From a checkpoint of a small image autoencoder: encoder layers 8.
Rows from block 7 of the encoder, named by matrix and row number. Each number is 500 + 25 x the weight over its row's rms, rounded and kept within 0 to 999. All counts start at 0. Numbers have three digits each. After the name is the row's rms in percent of the matrix's.
# proj: attention output (encoder.blocks.7.attn.proj.weight, 256x256), inputs 86-171
proj.28 087:558439521563512491548566556529509515477514510433450548547486515475552576480460512504503511489493491514508482506517500495480483510520487503488477479534505498481495522521486474506486490470522509493493498460476526488513496470488491494544491513488543479562534502
proj.29 054:501467539491486476467514492494501452497504486467495503479492532513514538507491509504454491464465507525490490501513481540474475499509506506532513482501498573517479511498507486504474512497524479508517501512536508452484525499510466506508482501448512461497517499
proj.30 108:471402515482520480494489468491480488525478543470557514545518502495491492487519526472483528503478504546427481451458574497559537497500489516486506512493469491488511468509472486506472479484491504482472484505475493516493500495490449505546507510490491555525488497
proj.31 071:514510533524499496482531483501529481477519520528445528442513530456514511522440483515514470453414535474495538523450428536476406493488498502500500484496505544486486517526461483534539502502489526485470464505513522466483495516486461491498486509455540454495478515
proj.32 056:491538514482480512510439441469519512517475498518525451488507521464476464483489506516486494472445515469492512492470500506528469440495523485476526524468497501502511484491510489514457506508502510517506462508518481494483515514523509497462514472530446526481452482
proj.33 080:505522475479496526471449494478501500503497507514502482546526494535525437484514488498481504499503474494487490523459578449541523518502495500497493516501522499486514479481498499502481485536482521497517496487500434528495513504507476510511507502520471535465492494
proj.34 045:532501552543529513497551514487531504502512532496472493529496519463554531492495496537447480515507519489484503501468494475485462515487513536510468479514464501535483504497495466520608558473495517515476508483526534468518505439490546473490495497513517489491498530
proj.35 073:463446461515538519534506507522508512472495460542489552456493515481512533542509473493549558499548513470488501525520491492519524497488481482510484500496501524480525503491462540514454492498509479502495519502449554490507498492486604477485506504505496490518537498
proj.36 131:446569473452496497449428443490491491522471486572545476471514482526469426493524471506520497498522512482504518502465519509511532490496490497476513507493512493505520478462492512513455517519485495500508496517509487523489499545517579516473515458518436544449474505
proj.37 052:466550509457473480491466477531503485524475499554542448467529464539494474515523468505469538493507495497459510505504515465538498477493479479487487516504502500521555470509490530557423493542537510526519478513503447540485521526528461515485493466502483488470496490
proj.38 123:449510468487508484453457544537480476500446427520511515412502493482466513537484480498544582515556444507606473551540500500538504526513496473503509503506494476526503510496515512492496517507505522495475513514479488505498501520502460521495501501498495487488505516
proj.39 105:567447523523489512558523493528479535480510493515425564523502524451439528551450512514495441491464479504565438488393504527470474480536497495509498494479492497480502508492488502463493489494485510493505488495490519510493493514503552507521469486557504513509522514
proj.40 045:544500528550540526481544533518496532515521507467484521486520480474538548506506509514502495543457476521522514500517481521503464518447527485529535526518489579501493499502492515495482497487523493520499520479499502498516480485475432509512481501491528483525500520
proj.41 076:476494509525520505511563531530524494491508509522442541474475472448552493505509495499486495488520509478481594513457584470521536495499485523518507479503491528469489486501499510485428513514497488511473492497454530510504512487491618503499486482454480483524479496
proj.42 504:458544491438483487450446480482489478520477493540538471468506488534477460484522482488455487500479517497489520500520469499472531484502513505505519491493495543531501498496528494511450522507514495513502506521542538500500497513519512510461496473436447517459446494
proj.43 081:465521516468496507523465503491526514559527552415533477541552500553524481462526533513518556503512508557452527469578432510541512509509500493484479489498496464482481467544529484497537480507486515498497512480511495511485482492521521508540497516552537509539544477
proj.44 062:459464509529476478498561482493520475512511472513471543488497527500461548521495557531484500472477536502446491475521576489525527513487517512503493537490503524520489531517510503546553496490486492508464472490516536498510520479499551496516448520502525459518520499
proj.45 071:527557472449492494506488504483503530493489519465457518542470505501545496481480492504454411453480493512492523473446578502476498502498506476482489511497484483501494480491543480482459482494488499506478500510463483513525509517485509501517530486540496531458495497
proj.46 091:595517484531495467494505490473535513461523490488473495505484520491532556491482497530508428495449489492517478523546404544453457502481514495525514508511490517511488508517503499476516500491532502501530503497509525474525509469500596521522523525480540487500497497
proj.47 073:490504557486495513471491512482494505527545522467538500572545480546446500500555580474448484491530556542449475424484550446520529512535508509495480505509462484496494485504520508489447514519472534514526497499498520538520510485490567495499516479524470533493493479
proj.48 103:566467479518503534513470487506534504470522475553529489506518560474429481545542475523495505550455470486478444540497482480499541506517539484490475488507480517458516499491479504484472509497489506524504499513496476492502482496515491483497509492518467563487512497
proj.49 074:510456496496536503531480501530487483498474517517531516475490523479541474490506472524544515508453479481513489536514406569498450508493461539521516491513528505452502506478435527492564493521507475524507494502493519465495508514506476485510489493498511479476529484
proj.50 085:417549439469489479484459504478506500523482486553476511461473498517496444504506473471505510481589501463473536508499569490498523503500474481484504474479507476505519504467500494472498504512488493515501528508453458515502484498529424493505525502496472515477512476
proj.51 070:464541464464492513473442425492502476538479482566535455472500497540451414494518500499502492515487491516499481496474484500492508508526494481480527532488510451499529480460500514489513498537475495505520494526487496512490501501535509506474520490484433563463482517
proj.52 104:498464467478517464465488462507517494488459472570552502423495500484524466514512457481538474484493506469506488496489470589459450495489491495505503505485511553500508478468448512510448535504516492520503486511485495505491509499495467469495516466455458533462489503
proj.53 078:492514518513491489490523517536488520480478496531463515494535507453447481518491503496490507505478525518511565513436539481474515522496536476502493522512507458491509495502529493484476515517477505498461516516473482530496495498520475490492522492563451532483488510
proj.54 041:457500515465496496493461487498482536505495521480495478513476496505484506495541494471464511501482475532505523503464523485503502496508513539499499506551519503523496504500463500488511475512450567518500510515497434516499500469489515469505517491508481506500500520
proj.55 115:564458497536511520528538532530469489483502488511426526577506459474485473515514490523480450515474499492575490580368498440490520494515500511514504485503516501474543500489464503463503505502488506499517500505510489513507492497509483497495483468513488516495530496
proj.56 107:542494471515507508488497490470526516504540541501442498601513498509528485504540487509445404486426526453447488511428521470512525518513489520511532501490512501467520483515450547500545483489495495503510471474489501487531494484486494513515503490484488528507508526
proj.57 097:493478447467510484443477510493520485461473470530506512404502532482488556544445484529494582512502473472557513540480558503561496477443488473505499532507489517518499528508534483500543506516507484513487493533527486480473480526489435510502511520479513493487496498
proj.58 076:522495499527504493514511494518513514435520541498484504493481501468513531500481482510511534516491481483487495493532512496528533488521509510519515487514515518503486525535486478524471514516509507517492533494512590462508488483488632492510474543514513454527502511
proj.59 095:450486517489519508530518474522464477534482504535549512477503495525462477505489481504478515458512513506462478476469542518531526512504473488511518467490498471454502496480457530539473491480483494489487487493498564515475499492495598496518502505487496484515517501
proj.60 090:430466546526518519557507528519470515537503541438504514536453482517560458484515523465479525481627516518455582436501593479482534501513508538514490469506493500469492479512508508489485515481494501473497504494501514473514519490478517486506486500482514497498474477
proj.61 062:536525528548497471561536513476527520476533519488450520538508509484489537487490501519507420478452531488452514495560454552478510477505493481490486494532510491481466471506502467545548462491489486480499478496522505474495510473486487476522510516457546444540525509
proj.62 082:497481526543496511542521526530525541491533506478476556557478495456556508513530519495538486475577571475453570476527477504420461502522503505537502487507524518462478504522479482457516514504505491493477496500460503491510495495504537477490477498510503502502509515
proj.63 157:512506467520515497539542557525534551476489531461489503522464476528658430430500447453505515511531489474498586526559533500503475529507513529518492470509513474458487510497505503466510499491503496497482506511494484477495495494503545488511495480523503467496497487
proj.64 082:445519436442520490450466498479512505512486517549512471468505501504493491490504513497523553513546485496486515547485570453542532509498482474470502518523509468512499475489499501475518492496493514449507537485492441514491496494492429502494502471558458521473488513
proj.65 068:497476514508493528488485463512520504455551560523513455454507506497490477500473494490497515508508509479483520478498458513470476474514505507510490491463479575484476494504513472502543492511506538489512478488543508469492459505473438468471503506394533504516474527
proj.66 070:473494541515496502511547498532450503517447484501499531485499516476522477515493507506504461482489522498493507443489492562446473504510522527512506505500495468497479509477487492496534505483507501471508493499474497485506501498486486501493483499481492495503486507
proj.67 083:526442533562500539528570501526507518489511522438501548538531520437520546498516513493529498522448552514485526511495443485518473529484514518521504509501501510478451496518454492505540485472490485502514495477485559473492511484497573490527494508471550489529491518
proj.68 086:505521503478483479502498521491478502522505531476529501518482465529530517497493489477470469487499526507483528486582441521474530497500514500535497496493499549527488499519527471481461503508534494497492497518539528467529520510495510499479474516449491510492473500
proj.69 106:567490491509528482501494512530499512484498538516435479510507464480544440476466470505503435502426484469543556580406479503475455509495499491491488476532500480501514489475525516491493502530520508520473485525500512514478502503513543482498518474510470490506472526
proj.70 073:554440532569508517543569529531451515501525515431475534543485497472507570503460523528517488515479516526516502519463519498493477514497488497496478492524504512464478524515492500502531494472503524492487492460477544484506498464466506490527485518487546486551532523
proj.71 081:531517527543495496523500503492538486465530519522508453507493506519497510490543516538493471496493533493423480496585398514480498512518488498527491490485484517477469498524488500499487499490479510492532499483508510481497517478476543502499486507445533454514506507
proj.72 079:501488540537502476504543544504493479514510521467470522527488505513528541486483494482433486469478544519450512491519486480467512500504503513501518478499512539528480495527525475522565517465520496515495507493490586483519493466479476472509477524471541453525517498
proj.73 271:516490488508522524490512481506499528504508501503512481518536507500472462490513511495549502483515477504513482497455537501522494508497486485481490522505510456471521485478483503463490482519475506499515503506475420520493485507497513492508510484580481544484510495
proj.74 046:511521449519496497506483535484466514481495535512463468543507488490457489500488531498489524494542488477539496468493505502472509513476492475509513494488492457499528511485514489507550489529476493481488475487483448544479472508501557487526523498549504508480507470
proj.75 105:463471500463504513504455452486495466500488466542564517456542555481388512553549546522561568512498496484472442522502452489499500489515465500502498520494498485508518503478451517503490489482499500508515481518503510497493499492495496502497506519562505545508516503
proj.76 081:519461552544469498486577468508524476517536488482471513507491532472437567505488530506442486466449528502435473462459563503537513512512521476502501473478472546501472504524512452474488495493516512503465496498491536499525492457488513531499501526503524470517508509
proj.77 062:494491526505489528448510490489526478540513482504534447498519521521396518544545551505475533515444495477470436502500522444570544505497550538502519511507480523517488508496512543510498488492494483519486496509515462499496511519489429515503518501480530525480486486
proj.78 053:530477505531534494539532508532510521503545525435460516504497538487490521525511508494533475511496535470484514455533466563437438526504497491483513508487514470490529489489482494522493463452463495501505506465478486459501505471457452476528504510470534465521530521
proj.79 093:560545557581506486524577473531508469485497526495448501513525525459457503529509509518473443511455531506520517503494464490451499531498564511513505472515482500489467517503509510512499509480496494495504470515485511484486512496488427501483442514455505495506478497
proj.80 154:504486553508537505499499482566452467529466495537545445422541471490425500501451507504493561459495470552533466518512473543529515512500488462491488463516497484479520511477516475501507497506505508478504491488479486511483517490486439528505494512526497467493531510
proj.81 057:527490480498472480517519531490565515467520501491492456450504520518538524508483474554488557514455499463482501533550478488539504491508487479504507510482519497477513514501542499480518552547506516499487536491514559503494492539517590490507512490525476447511528525
proj.82 114:576531504528520521523551513483522541468509473490457535567529513460474521492555509518476441517469504486518444489557473497458512506498548490490491531523532516487517520462498515469518479500497502510512497484482474516522500512516480528503492489529466546501505523
proj.83 110:514492502492514516493476501530468438508507450558558452464522496550426508526507514504492564512512470506511365541600458493530535494504473478529527497528515501484510501464461516519519481520496502506525483484505505513517487504495439508485497495499478502490490494
proj.84 101:506552503513520485526513505510540507500551538538467442522527473512471488448524477494469417435500548516424497506460514494492463512488469511496480488529496514521464463493468515516522476510489538480497499478514464506514512487527443473520501517521475515537518476
proj.85 120:483498463478495484519489562480509517444457498499442516477422492489603544507461463504534559517566455495581538571496560500495464489498504476486494489482510506503530504519535488486529470511512506496531520503507499481496505504507476534512506540507529484488501504
proj.86 083:548500472527506516499583525521478477516498453511475514553525529495510465479515491513580477533431501486565470549468448469503415503505507538495530506493501471519514492471455562508460492522493479484496472522476475482488509498532453499474479482551503536514514514
proj.87 088:624448525539508498485507517521439480477490490466543481530502491474483531511490519489456498519435418502571390524515481481541515491495525509506516496501512521486498533496496505499522515494507502495512500525509532478498510475512524534490476488472535520504523503
proj.88 094:500482493482511490487451449480496479525493510469600466487572475505500486465549509468499533520512493512450479485583460463520535465503470496485496486492490537503482488501491523499442496488479496498524502490502548532507510500497588536494526494465470525503479507
proj.89 091:475536515499516490510498490528498458511493467583502497425485513456440500530505496520511542497542541493496527517475507534465509487507497465485513485515479490496513480488493500519540536514511497483497490481489461492476502494498379519509478517530491496504506501
proj.90 089:520512482512496508555491526470519551484503507458455581545463504493573526496489496509571454491517500506537581501481443504411435503518493493496481511490492515519496492528472513473511510513500500493495507487488519488494516489464588516536526507535527467529526508
proj.91 107:587492524509470520471558491486503508509524518483476455567499468513492508480486522508394433473408478494472429465507559490512515490504514523537503506514489510507486510509523494506476488480506517515503489505520531486495501496507548495498502503470512528501491499
proj.92 109:469407462490521520513475530501455507527489496476504562531498511470519499517514510483506513533498471513572502512378581459531536512495502520507510502532501449487513493478439515501512480508496512506497494513474493510517497491513461470519504483528461537517504482
proj.93 072:556460518539523486509573533528516542469500518433490549518510515488541539468460499495502513518465475492490451516581502519536494496493494504496509508490509479520520509515520485494585480472516502504500500506509500464494502478475494493505489511474532460523517513
proj.94 090:529476471478511482453442535463488520491482457490525503492501514480525533512521484484516581565533442511590474526541509442511540491512509488477495527497501547541520507526534504487448508517513495516501506501494476516501491485512491506508537501477475500488466510
proj.95 116:483525544481522489496494474539471484535463511524534493457493497508472435494497495500542508462547523501500508483536424578449451502511489487513480473470495514482503494475474469544503514475513502498485501506523487489493502508487390520514487507446498516497531501
proj.96 060:529484530513511503523540516480523487520520493472491509484484491511513538495518515494462459500478519513461504482525504518477449472488511530518467528495519524519507477506510461534632519452530490524481494495487527452500495447469414494500511522455524477509483505
proj.97 084:490495507484494509522490489505457500544522527522483474520497458506471424495479490512471442468468474476499489532391518503490499485525464524475487477487510491497521499464501511497466526510474486481482494533496476522497479524536456469505498510526468543494484514
proj.98 075:556437507493506508534469466517468536506479504464571512522495480508520491507559485488506506527565478516509430459580427495467516481520512502530506498521503501457518523501459494513510508500490513485490488493508483493495461497500393496509494501460487558525482524
proj.99 100:484473543572553525542554475515495459504522525507475520480551488460486534514488524508499517464496548535457533496483489510495514511509497485515487471515477505487508500496480501513478489477484503501511505481482544507499521481487622494519480525500555448532540513
proj.100 043:499490520514531482499546533527510492511477516473514502498507518483541474496490491506477460485481494499482496461502525520519476520480546486515486461503485504527471519501493460507581483504544513531476517429494506503509507503483542511515483516425488454524511499